config = dict(
    encoder_arch='convnext',
    model='image captioner',
    dataset='procedural textures in two colours, tilted and lit',
    train_examples=195000,
    image_size=64,
    crop_scale_min=1,
    horizontal_flip=False,
    translate=0.06,
    rotation_deg=10,
    color_jitter=0.2,
    tokenizer='word',
    vocab_size=52,
    encoder_isotropic=False,
    encoder_norm='rmsnorm',
    encoder_activation='geglu',
    encoder_moe='top_k',
    encoder_num_experts=4,
    encoder_moe_every=1,
    encoder_expert_mlp_ratio=1,
    encoder_experts_per_token=2,
    encoder_shared_expert=False,
    encoder_patch_size=[4, 4],
    encoder_conv_stem=False,
    encoder_depths=[4, 4, 4],
    encoder_widths=[64, 128, 256],
    encoder_kernel_size=5,
    fusion='cross_attention',
    decoder_width=192,
    decoder_layers=6,
    decoder_norm='layernorm',
    decoder_norm_position='pre',
    decoder_activation='reglu',
    decoder_mlp_ratio=2.67,
    decoder_head_dim=48,
    decoder_fused_qkv=True,
    decoder_bias='none',
    decoder_qk_norm=False,
    decoder_parallel_block=False,
    decoder_inner_norm=False,
    decoder_drop_path=0.15,
    decoder_positions='rope',
    decoder_cross_attention_every=1,
    decoder_tie_embeddings=False,
    residual_init='zero_last',
    optimizer='adamw',
    lr=0.0021,
    beta1=0.9,
    beta2=0.98,
    eps=1e-10,
    grad_clip=5.0,
    steps=11100,
    batch_size=384,
    epochs=21.9,
    lr_schedule='linear',
    final_lr_fraction=0.1,
    warmup_steps=550,
    weight_decay=0.2,
)
Rows from block 5 of the image encoder of a small image captioner, named by matrix and row number. Rows with one number within an expert belong to one neuron, the router's apart. Each number is 128 + 32 x the weight over its row's rms, rounded and kept within 0 to 255. All counts start at 0. Numbers have three digits each. After the name is the row's rms in percent of the matrix's.
Before each expert's rows are labels from the 100 images, of 14848, where the router gives the expert most weight on average: "top examples" is what is common among them. Only what is clearly more common there than usual is listed. The data: procedural textures in two colours, tilted and lit. In brackets: how many of the 100.
# router: router (encoder.blocks.5.mlp.router.weight, 4x128), inputs 0-127
# gate: expert gate (encoder.blocks.5.mlp.gate, 4x128x128), inputs 0-127
# up: expert up (encoder.blocks.5.mlp.up, 4x128x128), inputs 0-127
# down: expert down (encoder.blocks.5.mlp.down, 4x128x128, transposed), outputs 0-127

# expert 0
top examples: furry (44); wood (30)
router.0 102:134143098176136110098143127135199125148129127028141174114146099150050143103093137182137128150121101126113122081135089150136145132143174060134174069097149106145102119132083170182093117170111147087105180148106136144159160088159114093161088109138106123170129115138103140106109145206161125130140067078083120127109106237104098059103134180141139115155114120109118131100097102155128120136143
gate.0 104:071143110131132112136171183098099084134096188146094180113061106119110114090103094110138186128138080142105180114143102082155132093141151097145156161049123160108119140108160180132074108094191117159094113160180144146080162109111082139100124133121103093122161082169128134150160176124162105095084103176130181224168151139157157094129136144129141144141076141145136138126133091147111198101107
up.0 101:119171122123163142105162200109138162105079104079146138112121154161123122080106122098118130123156100125179157050136100129149126164110110088136161085178114173119204150132108136107129089157142150135180134155128084147135211139070136127134165132118098067177160144055086111121135090151135145136143078040123133073162176172149138174153167123143088164149145157095178116130160112130101176145112
down.0 105:074106153059111123136143078107137139033140167169163136071126128130149155088115151150101176118116098134156129163159163099180122145186194152097157106152136113180151156117116117141094154132147086117103124088140128076132095096112130103113175134124121130149055110133099135151145124130093131075111141141180108173182154121120131079167062073167123144137051111114081127119157176104155144179190
gate.1 088:101173129089087114182065133107163141169118149107135127121151078128155179140171144093111137150155151150078232124161083142189122094106119099062112102152120101134165140122089135089142092118170083148097168036142145137158158136138124139117100111083105158186099123137122134088070180131120189132152154144020127154134089111121128142107098153126129122075130167123101172101115127119107144125146
up.1 091:068099134110130177158106161135119181112117105111089115149176158166165167083069147162143094137117124137048108126121085155149174093171127116106142133129110107063141122163149208164148209142147167118170190132100136150109186124170123177123082162156099093180063164097147162124170077146164130146175156153120129114099164129142097131106106178143161099149126104183113104145166151122156122142131
down.1 090:076096109062150158093157096190126177107101081140172137100143174145124080135120067095161145055145116135166121209126049171148119082174129142106151162116108127098141139131107086168153102113152128115125112109134165098096084117148090140100144117146150110121097129145136107110152115101135099079089144133194111105207132108036101140125135138097098127126196090126135147121194143167177124143142
gate.2 101:102134165135145085092175164113144148172166180136106094102137153092104116143125152115157182138141123104138123124150117115197172103114072126083128179146118181141138176110118124131110124075126112136136112055152085071162171143120154089097164139099122109072112142047132063121180070105147145094142142175149105117117186121119170143108177165167138137189079099165143109089180136063167156131125
up.2 102:091102160139174106211169122157144129106129189083141164140142146134087153122163174092159195122146095105148067168100106178135193204103149104067052186147141156113184107099091105153115097105125177135148091129064137117143107177130159095166122143104113122141148138098096112162120132126128155157129087101139144109124124139139109159129162120142049127102147086114161146112124157045165101128119
down.2 102:097124156125113119123128147118140141152103183110107137143129094111130124114203206140103139089091157111113224120113119161126120158108175101091127151156103157088155152145156199076130100163112137094121141197153115168167105110074163149110187101159082134195147106124105134159131062147139116176169152060159133096129062102123142136130102115169162122194102121103143076143094123180079110135109
gate.3 092:201146162123175149130170134120113100151220180096141121123172163143132149104126108042124165134109115125122140215159116103169103091155090083124093113075136163113167102141145115087099108068065103136126107127125119074139143126133143143144163130102180123112137157103117126089089119090143163096165088131087155117161145160111112069095133173186195171084090115165105142115130172127172162132150
up.3 091:150112128156104144132160198129121141119200098143089133147157152160108115135090068106127121187114157159153092183098088166130164114113167080086134154166119188120151139150146124101135161063173101117182094185104146132087138140118162109086188155141126108062150091179082106182159123086126088097139110100161112091131128179142162201142142172130112161169141151198123077126145107111160116135106
down.3 096:151062098039130151107121116093141155176140059145114139166128108095111187134110133110151123105134143159149168168129042118162155067111144103161179101161144134094115157167176113104171155133138129099101128156106099090074116172132124133135165086104076132136145124148120049153122123124106064129165076120127113112155134171156029122130125171092142160113125182150142077157133104164169134138154
gate.4 101:088129106144078110148154116125151110184175165073114152186088091119106170156140127107082185111139123103127111119150055132179105116150111100093165139102101155143120093086099154108122166102140131146152195154142126135124167065189122109150172103073139151152094089108122102094120107138173157080115122190085104164062059125173103122099182140147095099148108127156121115169184106156180080120102
up.4 100:064163139129087157133143135141140133144116083075116126155168145139105119104032124132166135099133146126153160138149045130124166095098079115123147107168100142106158125068160144144146133126190183143148175116134181155146195065142120126145158119154136099175080156115182159055173067135160163105100163163116086128112156147143149115081133159182144108180169188127142122110153142185139125147151
down.4 100:108150128090127170130142078147155204102085153158142150107082167103135123146135124108143160121171139118117068176127143132131107096216109144091087152164096097140092178168145108177086117084142126176138110090108136076114129041176132112113143111160163105087065136128148133150145148104073163093043108128195098132170171072077152131136114090141137098117132079133148136135181151097136107125140
gate.5 097:077117128133139185163118176150163113115145111129178123135159138153107096127058149151181168122093158105173176072117157130074102181136146102142151084150077136177107154110055083133135105158144099123161114107079149165131090138115142039139092073167208141152190098105094174138109149119129088094142114128093126131163106131144108134133094185132111095119164134081129087093081115114133092149078
up.5 095:154131160135170113080108136112149162190118143112137151149184128105088110141162193204089110080095096077120087138088161103117133149131123148142134157126090092154159105125146148121155152130171201113113143070148091062145148122094109077134159159111135033059109077124090144101142120140095140175139129087100095141076193107151136117176184131113149112140088105085112129127095108159116192136108
down.5 095:135124091144161125059123073062147140096134131157126144143120093120142221127120161131132106129106138146082071127127120139150117163089109089166113142090145085118108100123193186165083151146045161125171169118120162137157137155127087147188118175106155062158205146095133131143125121145092128163193123059065125119143108104155130108141136172106091147086146110158138138152132097155113183105085
gate.6 111:160148133093115119113118054099136128130103169122190116094143141090091119084157131148137172097084142078047097125102122090146180132100086153163129115099143096093128187117147157139097091188117136085132110105157058078141158058116076092107092175118088120074172128114117077069097151152178119107068117139125160150093125159091125115149124195178138132136078110137095092149114121161160132140110
up.6 106:118171132144160132161144134140152071154097135095143138119152104148110141062152148122141081100154128076167128096097135074184150084186118083143115120117116205180161099125124117067118141113112114158062128165147166166161122102122131122170076162139141146219123164118125131055105121166066128155134091096102102134181115143092052077124109114134178144096120164085122093116070148137107095160125
down.6 110:109171113148071167135174063143109126054118153159166125122072145125150108146116132181072089148131128175164073120119189156163079136115098132083123160170095151160137133158126157073077104105068080105161116143156119076184117097135140151108101170173120140185141132121118122063107158137153137188170101143108081126166105123154187127163139076158118111160083093133166126143129156068133138158128
gate.7 103:143101127045128136114149122131144100126071153110118140174093079093138119145087171182159083089179103122161130126119140148178112136101173110035091128173148111140124066074134136165134142059150118162162130182139094155169115155059111182171154156131104115149143137104083091145186095155118111120103112083079201123144128122134140161131124158146086168190108160128092112083098138114095107117115
up.7 102:205088127098098149156170161097134096118086169077109136117154105139136182149139186135129100077148114125113117175140077126163152096098155088101111121097137096125143058113079113140107151091116165193107080210128065139167161106106101137125101178107154131148156098170094129135157166166126155146160084041106186101126071168176125113150151176156132140138102164120096108097119122129111092157122
down.7 103:150081123103172104051098110110163130060160154073179127117182114157164137104097095155178112134126106165144122118130116089148168137085121169152170112121127063108150138082087135150119128194167133100101153145121156116138091089152124135114113099154098120216128118091095139150089127141115123138186108165097112121055115138108067075115181154091111176140133131183144194127116109174108148196131
gate.8 094:119105152123078109088174136113144145112136123134128126151098100114101132103120148106125102146153138109091108144105052124173119108146119143162115128113117143133054101175157161140096150109098105113152236137116114181100160110123103161086110101149145171135098156124147144115084126100062104104111133081119109190102000098124093116106152165136100116137116116208089123111185152131132095069194
up.8 094:177097140117155179145089137144120110092105159125148115156107105073121205136123115174174110145126119119172133098170158127193107140112097185096168128161090168109145108110209199110146117124113089112051107117073185115135144091088202132131131165124092154084144105175077126147148155127140092113160083116103121139140070113113128094133103120143090170182172155151128125085106132103114048113115
down.8 092:086151158111132083079115085150118124099131160143118133099216090168147145136107152069145157131124100147110189099152093136128124164131194087156213129135107183131171095132169099172126182157132096103149147091081135182154069187135154120124136177111113096148193149098128108105096122091081044106119150107094156148153147099108127114183110109129091133106128126115089098181147144132156118179159
gate.9 115:135064114106120125138139150104110164118133156097156103099082095153123181155079122113140093150147116070156159115161135105149128143086129101081103103077146203054099106146095165136091119062111128081081120124165123147155141153166178073158164120104127144094103163152142080167127125091103073110101103120127146172131071126135081150083133185140155170196140168180114143132167135114155124039101
up.9 111:186060096204076080117104120114113156181133082162159140121145121143132103115155070127089124158115183093142205147134158106058157138111161157098108117133128137087117142139111120159105097090072124164097161109065120098153078115135128129181093147181172125126062131134105079139077129130150067093125117135160120123133175109126114156119141070108135118192071131131114174147141141161138163118062
down.9 115:147116088187109168089130156078131121140105077120088150140129131100156136154150140139089136089154168146142098138112073128083135069145085081132067124154154147176122089131155113077139109063144096180137060106179106110095150153104123099168177133121121161085125165199140107123152155119109114148187034129139141146159126170153149135095123161123160170090150148132150100082171110101188123058161

# expert 3
top examples: striped (67); coarse scale (61)
router.3 097:181093128092077146135172135142087126111079110155089106105238150166116137059145095078096099145142144112164160202125117106139122128100063193138070149146092131134146113155117111055144080173147109122168146139135111110109168144100131166081146199105137098112172098132185119147138088136146112105123085106163142098115153142151164147138129124158144142141152129182136126157097175161171125200140
gate.0 085:208139101126122146125119125158110151121118107124090180103183140083127117178086184147084154121080150134160171098148094147112094139209147121141125139125128143069135158135124057172127111078150104143130124149126117128153133149088157113073129115107203111081134109177165147094129135118163103151152162164136125086125222137110155169066164160106144072209071139120150122121125089146111175158162
up.0 085:086112129127075168089147139116133105176176174099099088133110147113094154119155159163155127081125178180130190151093173161174066156096045152103113104093129151121153101151081071128121131136192172149128101138135141089088130141132198134100174157108128145093108180144149055088134089129106085118150118142155123098140114097138135082119134153103118124105141045178128124133164177123114082099078
down.0 081:084121153143117162173096094184111118083149128134094154137095152126127117172123103174122125125111129148143118161141102148115105122160072134108135120133109107200112136173133107106168117146143027148090126132206076106102093121058114115139115102091167144226139122122112117153117143122150113196194100150157131118096087158170126157076202109119127187141132150148140079065110101072142148122166
gate.1 099:140088160121124090147149069136123160076080214151098108138072076092126201127075166135141151167111148113063180104125112131098133142099130109114122120125121074128078086150110144129109141163115122084122076099116154141114086169130041145130123151156110145153168119140092169156085123174147119086122128169114136159138042136091096108177119121128105195087087122095094131138084111170170107092140
up.1 098:194123114091075165197142107191106112077086125192126126102163187146153159114113126140161104137106163106101098090154149143091120156119138144132088174149102185104097109150113105083117146117171130077124084149158129149122131198143145126137095194138056132156156156105129100153046085114135164140148120122156129052168133132095091210125061139156117139123092114159163136112124131106164156108137
down.1 095:193139109113076106189116118103159178137089134141119127155088103163096085162111081130125157043109140110108124208166137181082140103176103122113131194105122059141139088135229111138132103126113118121123125169163150084160119131084158091143156153112158139121116120144146153096141116128053087110165112083151102133166168091145162142130124083154116144131105118156219136148142082110157096131137
gate.2 108:122122103134119201097164119137133085092171098100138104182111067135132100187214146129133142054136134147122157030127162093103135145163156140077162183184102111159150122171194132126135144104144166152134178133105162110131134141148142101089156175165126120149138155127095104105158184129169091108136131156162102112170159045143141183105111104097071103158135120145148148152140184148106140125128
up.2 113:141100171137090103146079116109162040078153144147137143065120130180149169111149109146158120180192135135155130077176126136093119120102093155068167090138126121130197131131098134100127106129152153081115106146163162056120131145158159098154144134102121075129119104137139110158110131146140214107178151124115124138122120120062100108118136105103146205091135149145151156107150071055100191076100
down.2 127:162070157114077179171114178098130138144128123093150118079193139079136166087144166133090157147156131123119182090115151108140096095096188118094127079147119157156189141132135146086091092113121148162134108148126079183147109117128104156062216107166088161131090113135125073166123132123113126142184103149125125111141079175092127077132172142140128210157060153146064121104139128113104154137120
gate.3 093:163081132142110128118139163167121083152136159107135123130091075153189177097118172124083086109140132204155129159054117147089076119174125111076143123091184160139089124089175111091132135106166124165071108175132111159097171123114108138154101167131065173091132093106139164104090131112114137105094126114086093150157090108164109084122065125056128089125118138115082134157136151094105100061179
up.3 097:174153150115144164113120153097160107184124120158130210115066110076108167076146175085116166076160118098166161151106131146120105144202153141139108127166119156171185121145135095132149158164109153129113157131131070158109136180085177143090096114121150154123110191136127020117119136159090140134130066093114132064203123114140125102127102085151081165151136096139102165119107150117137145093151
down.3 096:136119145062138107048150125088108165148149114167110138135197127131111206158121130110124120120144141150172123116119097138101137171130221145198129127163120165123160134127107109160091156144138147099105109118131156120217124158133144132183129172096068117092122103120145145230125122154114082072087104131098142162158126099191045113151111153150110146107114131130073150120129151103192135128097
gate.4 098:107107121136114167134119100182160117156163128125124096092168130194124104159135096139146209063141127053126126161084148151093113092142113107110102102132144186172103154102135099096130122159134179173215141146151157111128164059125072153106130179126091131200086096159174176123094109132135079084083138091117134142135140149082092157109158194155103124146159129161168097161153093107124096136103
up.4 092:166099103149150124114181164106102167123107151126136150138090141152133143086105141082079070130187096126128129056094097100145146117129169128120094114051145127080165174157152097144134122121168166127131187124113158207153112102143092102126139165092120151115077147057144145117127083125117090134067093117136114177102079114183109119109165072083151174087166165103117143145149089173138124092204
down.4 096:111166122180148070153145138111118156154113156100146113170103110139138031102115155109130100127111090092160107144112194123134139151164032132088067137129142103099073114119106120101145134097149157176112161211162135119142169097084065125134137106105151122136074082123139118105131129092145189153104081124154159094126171139170199156116082102147141161169081103129154210148120149116126102138146
gate.5 096:110166145131165142129114140127147125122130082068092118120147082149108140156093188173116092131123146102083146053121138162127148107105122099170144135135088104133116107099093139139142092110119077121114064133086174175072152182171099133143124096187147066119131092145061143179159119142083109146138180092134161128064117157177145143142099061073135117099161127059141161119084187116157131132062
up.5 095:093113097091117141109101198131142154249064141127188139150119101094092139139117136122052101160111098090154141127151121099127096138098133132138140095103147134114160217091157131164043132136169098172115111095140150123157184098142177132113125137103134137182118096109101141114131081146117111137099095162131138141137129129186088105160141074139131135145170157046146156173124119183072148126128
down.5 092:166070153114109147112116108098152121102185128190100140089169134187073216124128138149147149109126128116144154160160134133153096116094160089105174103127132087153171106089156160148116156150071116070152158078104093109149103170131156148135160152119152103133153171132119161122111165120056116110214163047096151077122132079081127134150185158119119119073130135128092098045124143120116123119124
gate.6 102:169145079116067135167142092174159146091104146118134149113145173156095101177082141131212144114114160084089140152114138155157091129131095133137092165170140139128069110115117162175156089148134104066152070149189134120169110134178123131131141138101116153171141100126120138109114080102104125162144155110059107099140155166028166155129143164179115093119089080187144152058146089144125098129096
up.6 097:148099087127121073113161113106127112095090142114153131121060121100081209090189157114100087134185107137081119099065083085146149108117174105161125121113113069161126055182094127117134086140120156107116137130165128196134155169099110127125149157140166200135143146142139087148100139121122099161142132163134141156116129152183098098118084102160163149083078140174103207097093126066141132092136
down.6 096:126141123099080043105127112127146170147090136133142137142018123140141101110128108129159133115118136096143131220144181160135098147186081149098109154141103079128069130123156086110132116094189146175134092149133123098171104097098134109146134119119150091139078092153163164163146141161107168124094155085184156144123123105159157097107064104195114185163101054141146154161125118093137103087105
gate.7 100:093170142149106130140107152082161145123117130099113126048151128131127095200114124175171153088155177121124126162123142151136122109109121112183166119167089168094079149114180170153116133115129157103111116147127143107133227107165118108114126206107103105068094110117115173042154087077102136139097201143108130156122114175153142123129139175110132122188131172087158202123096074133136144150099
up.7 099:152133152107192120073124080132114105108126096078103180149175102131095082126098092183134116053077102175151108146119116186110086156163075131114157063112184110160150153147069096147130200141043138143093111177099168111105129145074130110129109126149171088145126171116119092109125172162133116112135125134149145131112166128098152108121088188095136180133138128163089105126074134110078105113168
down.7 096:122109128075149139111108156122109103201173061124128163143125113082133159122107107124086082079080138169162174140101063154099143143083152118173122120161171144111157131159122176118133139129141148113069102103136191154167181185158124131163132130126048124161156065137105094182139086131142125118092148111108150132094103118191063161127139195106117145091114081135118167177116080134157113069114
gate.8 098:159100111134142113137115098171096098076107162150106127134078153188128086138070121124170161161062148209136099099198126167094168171159135095101172128125155089176072105148098112119082077132106120091122128093128120105132057186138141079196099151117159183109220136111121090135082103140160123118118116129142145151067127158134107146132115136176141166093096127159124076137162114113150114131135
up.8 098:125137216121120079145120145095160086179127138121132096145144134110119166152192113095107160084139133124179204109110176110202082139089109166161087144155096142134159164117141171125132158096155093180096118127130185143203173125106158181069149132100113128150042138140184098126175117143105168141147144099094099089178083092152119112143135098064135090141118157135122160123126147109096153143134
down.8 086:121154157122124189098172143219102074082127108120152087138138160090142150118150132122102077168143151112133079108114117134103116119082155130087189075151060184151151130142107126103143065151094101125171150171080142149079096131133111130093130120121118172168159104070099115135104105140210139179158115139136152099100084132079088155155145146127144088130103107112128122119110116156089233076125
gate.9 104:134087128119138139136142105120054121077153192139103126120087108161140145097152142083147150118150079185056159086154130119126110074154127110113146136037125138148123029165075154077072119161087182142096141123190126170140132149140082124113121093140139151156143167114173117101161142163136144129158141183151136153103149161123082042116111110144184162102119134159141116179148133115123126135188
up.9 104:139092114109143189137155080133087106075143140118093114123150129168135169125141099109142136103152097156082131146190120094183085119180112131127137137110127107183101055083067168095134176158079136149135141194191113143117153124096110184132126075123131157185134189116168091067156122125151157152209126148132153136137148147116109122066132181128191129125122128169144059161142126162151089140164
down.9 093:079169156093098092133120159078120143148136166108109126173053106119105157119106171181120153135109143137126132159150145161092049196158142093090104163111161077084147167160138132132096111104159123145136128075139121154179084120072139136134128139119169152097141110176148147157171098081142133155101133060152110131104110100194217099132117089170146158151121153105081139093064112099091085162091

# expert 2
top examples: fine scale (80); crosshatched (34); scaly (30)
router.2 098:123156130090170126137083106114136207088114169142140131211042116110227106212097133162128148094116122131128114041087169122126138170158133076088129159158111148128119096132170101115136160075130104109128085100154125119109114136095149135099159096151112136140147140120110144133114111144096099133118143142134110120160102093135116219139084148114052097125115146102116105119157048130104106068120
gate.0 109:151152143122143107130117088091115122098156096072082151138162115120131128138148108127178108057163120152131126072118182108140124090150149158177201152107106123124127095138096173098103113097045122180077189122111130154122101146098157155136118113139097133091118066148076143094135063136147159087134179086123139084166101191160102094114089067095149136078132097071206131122128115101114144186124
up.0 117:107068135183184131083096081107087112126141151150097171151126138143147141120084174095120151136111085155123074115140081101117187139168148171139140092109180135106168117173099087141089163162089145141077086168107182128133111098184106152131061145186153102139152163152137150126125138170130111180157170156103154143149139136139098161168152106072117123149110124149140140137068176213066077158128
down.0 118:164117093093101106137058122107125158079160177135158127086114068115089184095099148151120160145107142132144185120118156132121115154082164114135181111108144059104154117111169126152106145106122162108087121105112128161213098120109105136103172121132158141139128078141146141115137112130112098169169184084144113113069099118123192074116184130181083169141052098164105203093147125145067118164116
gate.1 107:152118136165155183141116131131143121098120124107108172215124179086117123160138133099136094114129102162196111132144141143127122204167145086060107152141142127138161149134148094115158175097078137173202173120050140090118095088147134132156141148108196128169123168153107095122141147175144120157082129111123109075130160072146199154138127148117056121162164111102128096120117100193142122165070
up.1 099:127119109090094092195128135156132162066127150117087147057161113151203127137210081113151164124140057132115129074159154112071086075139093054088170088105103149116122155104097094136144078094123120125110097152103155132099110143125114150144124102114161102142132092119104166107106121127188124119147156137143144121101178147024149110066047112088120141086118118133165133126140130110102133127154
down.1 104:167060137170123165119140124064118179123119144128114124091188169141141154125132129160111156156182132103112087111167124107104147049133152165140088124169110153199145091148151090116119116119123129137157145141128086123114123146174153101126191090141124100078096211195135125125139150145022141088188109179143108125189160117061128091154108139141116123100113177129107104073165134110147133140161
gate.2 097:076173098174150152081139150140108139218136136136166177115149174093128132141138093155124130108116103095128043129141175077130096169116133087115165105093126094135109111141180132092111112114159161131169138099163156078166091147197106117101154158131078112094089085166121089135079086150108147079076119116162138104127153142121093157112170091137149105152206086069149092109098142093194121127114
up.2 099:108150167138092135105077123109155110122114069130145107143103164174140136111154125164178145153145163141157082095195130103141138127151120092119129172170157104170119129127134184130117154061102100158138170132155113161169130166145176119185127201147126123108074126190146090174121143146192084172197143122112118053165163139107185161175114060166128106143090130156149077143099158080157137158126
down.2 098:135070098096149116120101158161143144093122108143128140113191139196132069188117138123162245098126121111070139142151166142221067097140200130138134125112116142129145114111148068134174147146148148134115086088124150192147075137143153147131103166146094113083133150115105120164124120147114110061095160138125088144150111089104072112111098117119119172136134164145092120151172154152152146196165
gate.3 107:121105129098120053063120117104138118122153149115155132161105219111151120124123135101175104137156095159154152096124116094085129129082103067059163098170112109142138109131095146122153098149126090115120109074190142106086083122125179103196139087095131146039115114100146072158125141125157087103176125124145148070141201140105151169127100108102122104183107128133148084112165128116157115130044
up.3 100:138107125097104086210158122115167128151100139108112066159116088109074104150098138099130102108113073091152111143096098138188092181129136186170077184154113106086175114151131126130163113116166110148136098168071109134105148148138179129110161113129104142144151167123137156133125122115070105211180124110083151121107027134213105145136173105137122120084190122169109150154132162095111141124129
down.3 109:136129103138080184161132155177134101194132099116143118155088101094093125088140149156136044147078167169197165104046092164115135159043113149134108133113152134124182137112096136133153136154118108131085145129131146143136156155107116168138120146105146193168147060119128101106122110111219169190146145101075131144095084157174141145134171140107131104164106133140134172127089128080106120079096
gate.4 102:178163173145104143131176161160104105149155130135167146106104079137090086073087113135096100127155148147133185221109107119151139135135111126148119149072155162116116124160117140148129181046104070183140160105156074192178122092063106118095093168165164127111070163177156136135159121147138081112068164116113130146104075121087119116123123068149142113123129142117101118113105145086091182098158
up.4 103:080092127108131130155121089127077094099098139093097113125115143113114090098163147119176088141144113160106108086071100113085176150164182097122179062095163121101123111110081092130158086178068144098148148163174181133140106139174058135179091127136153162170145152149181156146106110130104148159127111144163191162176151187123084103099116150142172145074093138105150168126086123207114134111117
down.4 100:099147134130135130114141134147141149144068148069113142148110116089167092137134093204171045111115133115139129125115107110082157099092056183113107167157128104127121116140037160098133086105139143120082160159141145045120132126127168129111101132182116179161102100130146121122129103160189217153116096137125121119089100174154135132081164144089092090168123149115212069152103122136105116106097
gate.5 099:104125139076109152171152084136141149086101174119150105186105082067113089125103153061120126107142114087150131170114080115158164128139190189167115139127122109152158135107150165139131099126100132150145145087079154185109112182112156114104142178112128113187143132153103138192162093091109154161089093124183126186168151140150165081102079143141132168084111090070066182117065138164118121150153
up.5 103:091144094157157138136166142127137129098117131116143044139149128127132094086180157137135093071114133139137112101147116161142125076138136100089118116169161122164209172147202083108115123117109159156198155102112119174149173083146148079170094140087173104125110212083116176136110176126131146151130123117142060144068158164125187082109099092105099139108152071095107158170139171127100125167117
down.5 098:142137144117157122116189149115151207163085109134125132137055144133114143155190081174123130132124205107113132197158105103096147076121112126131110131109090124128126100119156142138126119110089168094160161146115195082086127096154108099135134113134177140066105131151137153119158081159139177148142110113154122112050112120090117142052168128163159072116171099114166064104102130166071128048133
gate.6 099:092141164150085101058128078134109086134190138167124177145114148164144174111241124120141127076135154140141122086110116140083132140095168116141124096115126097147183141122164068086142105072090110100143168137179137127100080121156104151169131117153194120110143034103080084177103145148148064095076117108144127154108138141102135108134125106066128137114141145110137154096136122185089149092119
up.6 103:119165069122141154174106166159121100081086184068107156091114106148093120122117158162185133145170061117085150130122138123110108086104116095120140144069094187137104128123091089187038107065192166131091115118122124123150087123175104132085105153117146159082122146121156188104098132136114152133162175154079144145127117129093057083111146126170155125147088130097174094126143091078156103112152
down.6 106:096044139114170141078180158136106139165186090119147123153171160123109090126146135102125139056110068135114148161121085168158140131135137175086123133162083172145120095175104163130141122184121119109107176146145147075081070102073130147108165169156086154131076143078120121138106130142167157099124118135114147085192125133141094184144052144119159110136101128125143129183104134151209135066143
gate.7 096:121171131133146074072087169092104096104157125140171156152158159142118025106109155100103128144143144131158104187170115191118165139141115103104110136158172110125165158153159110127149172068100109107126154106144188119078150110140202132161130129082169164095132144168112088182105119085086102114146071139170109082128101092124151138088108186170127112154154117103102145071119124114158126211103
up.7 100:181207043138163143122181166136127133089170130155169108115143115123150170082084123181087171102133121109105141110072163116120098096116154084124117146140125219162078066107122080113142127103182132132128129162203111141136148151047090133150136118138089131087091106118151141109113097144137145079099131129100139114117151087047115127103084155169134103133108141086141123080142154094118168078138
down.7 099:176145167102170124090129122083160087118092109112108100129186119179136156169130116090180203109155125108065067166194098120126119095151177101141132095102111144142137114153159148188118123131112166094145150119115170140138090116165119088116131173106093069114179169123132189159092131154030056090134175128098136142136145110098083077134132180137147127091153104149106090122154130142129181143144
gate.8 096:147129116117067162151130114116118192107084116100065120129124114127080167145071117085107141214114107108182188147132113096148139181094137173128111134097108095115133080121141151130174074143112141173069153082087176203149092159107137093094148088193159136164153102130097112117163075151130101152176155143149114173154093159170144110149116073128140087116133104161091157164105071151110140140155
up.8 091:090097139104128179152105088152138156096145169125149173141098059138112142132115154076111138217159184103155155164104073092166092143103166184127115104120123153065121111161114153105134104176138074089091125093127180187156102113135084180137136076154182068134143072152131126157117097080123104091103097141095161165142141133152121136148126100121146201093183197131150118121167117136121147104133
down.8 089:127095155156115132120125099138139111145118104114116068141186087116165162139111210057122152193116149164083062118105149139142087140105139096156133134177161170168153117141118105117084139136121134156172109101098117165164129149161128110166113167103147117099151169123137089143102136130098080131127086134110147188177112148179131116148066074108094187068107114132091176120151187118220197123117
gate.9 107:126157134092078127114108112155117130078177153175112135115111154147159120088133096185101151139069141090142146151170122072126123052158121175169177107135122201168108149142149128132127159128147095110145090173221144148152149191086151134090073151121115158169082121095110130170119176130121109111122151131078117156103131081098151121127103125060106120079147191171084169081145137111073110128170
up.9 104:094186083110095125188082136063107144138092102180148140089116130118179154088173121120121114124109180129136127094110150087112121114124194094139146151124161049155092127138130110132075102105201149132052111122047115118095115184178124100103150130149166106129090128139127143104125162115103088144140226150107130115173143071123076153151074145097148157176117119129095147169087142124127160127148
down.9 111:064138162105101097102088166155118083117098154115163131128129130136081108146109172133152121156071103155136105140078114158156137202111086124093125176133161119072182147066076160139127140190151172121124195148086140137129114098073168162137113113124112141198158086084084135130128123145166145107087164096116121169078109092192123154149146131119132184116071111187093175115108161117104147182108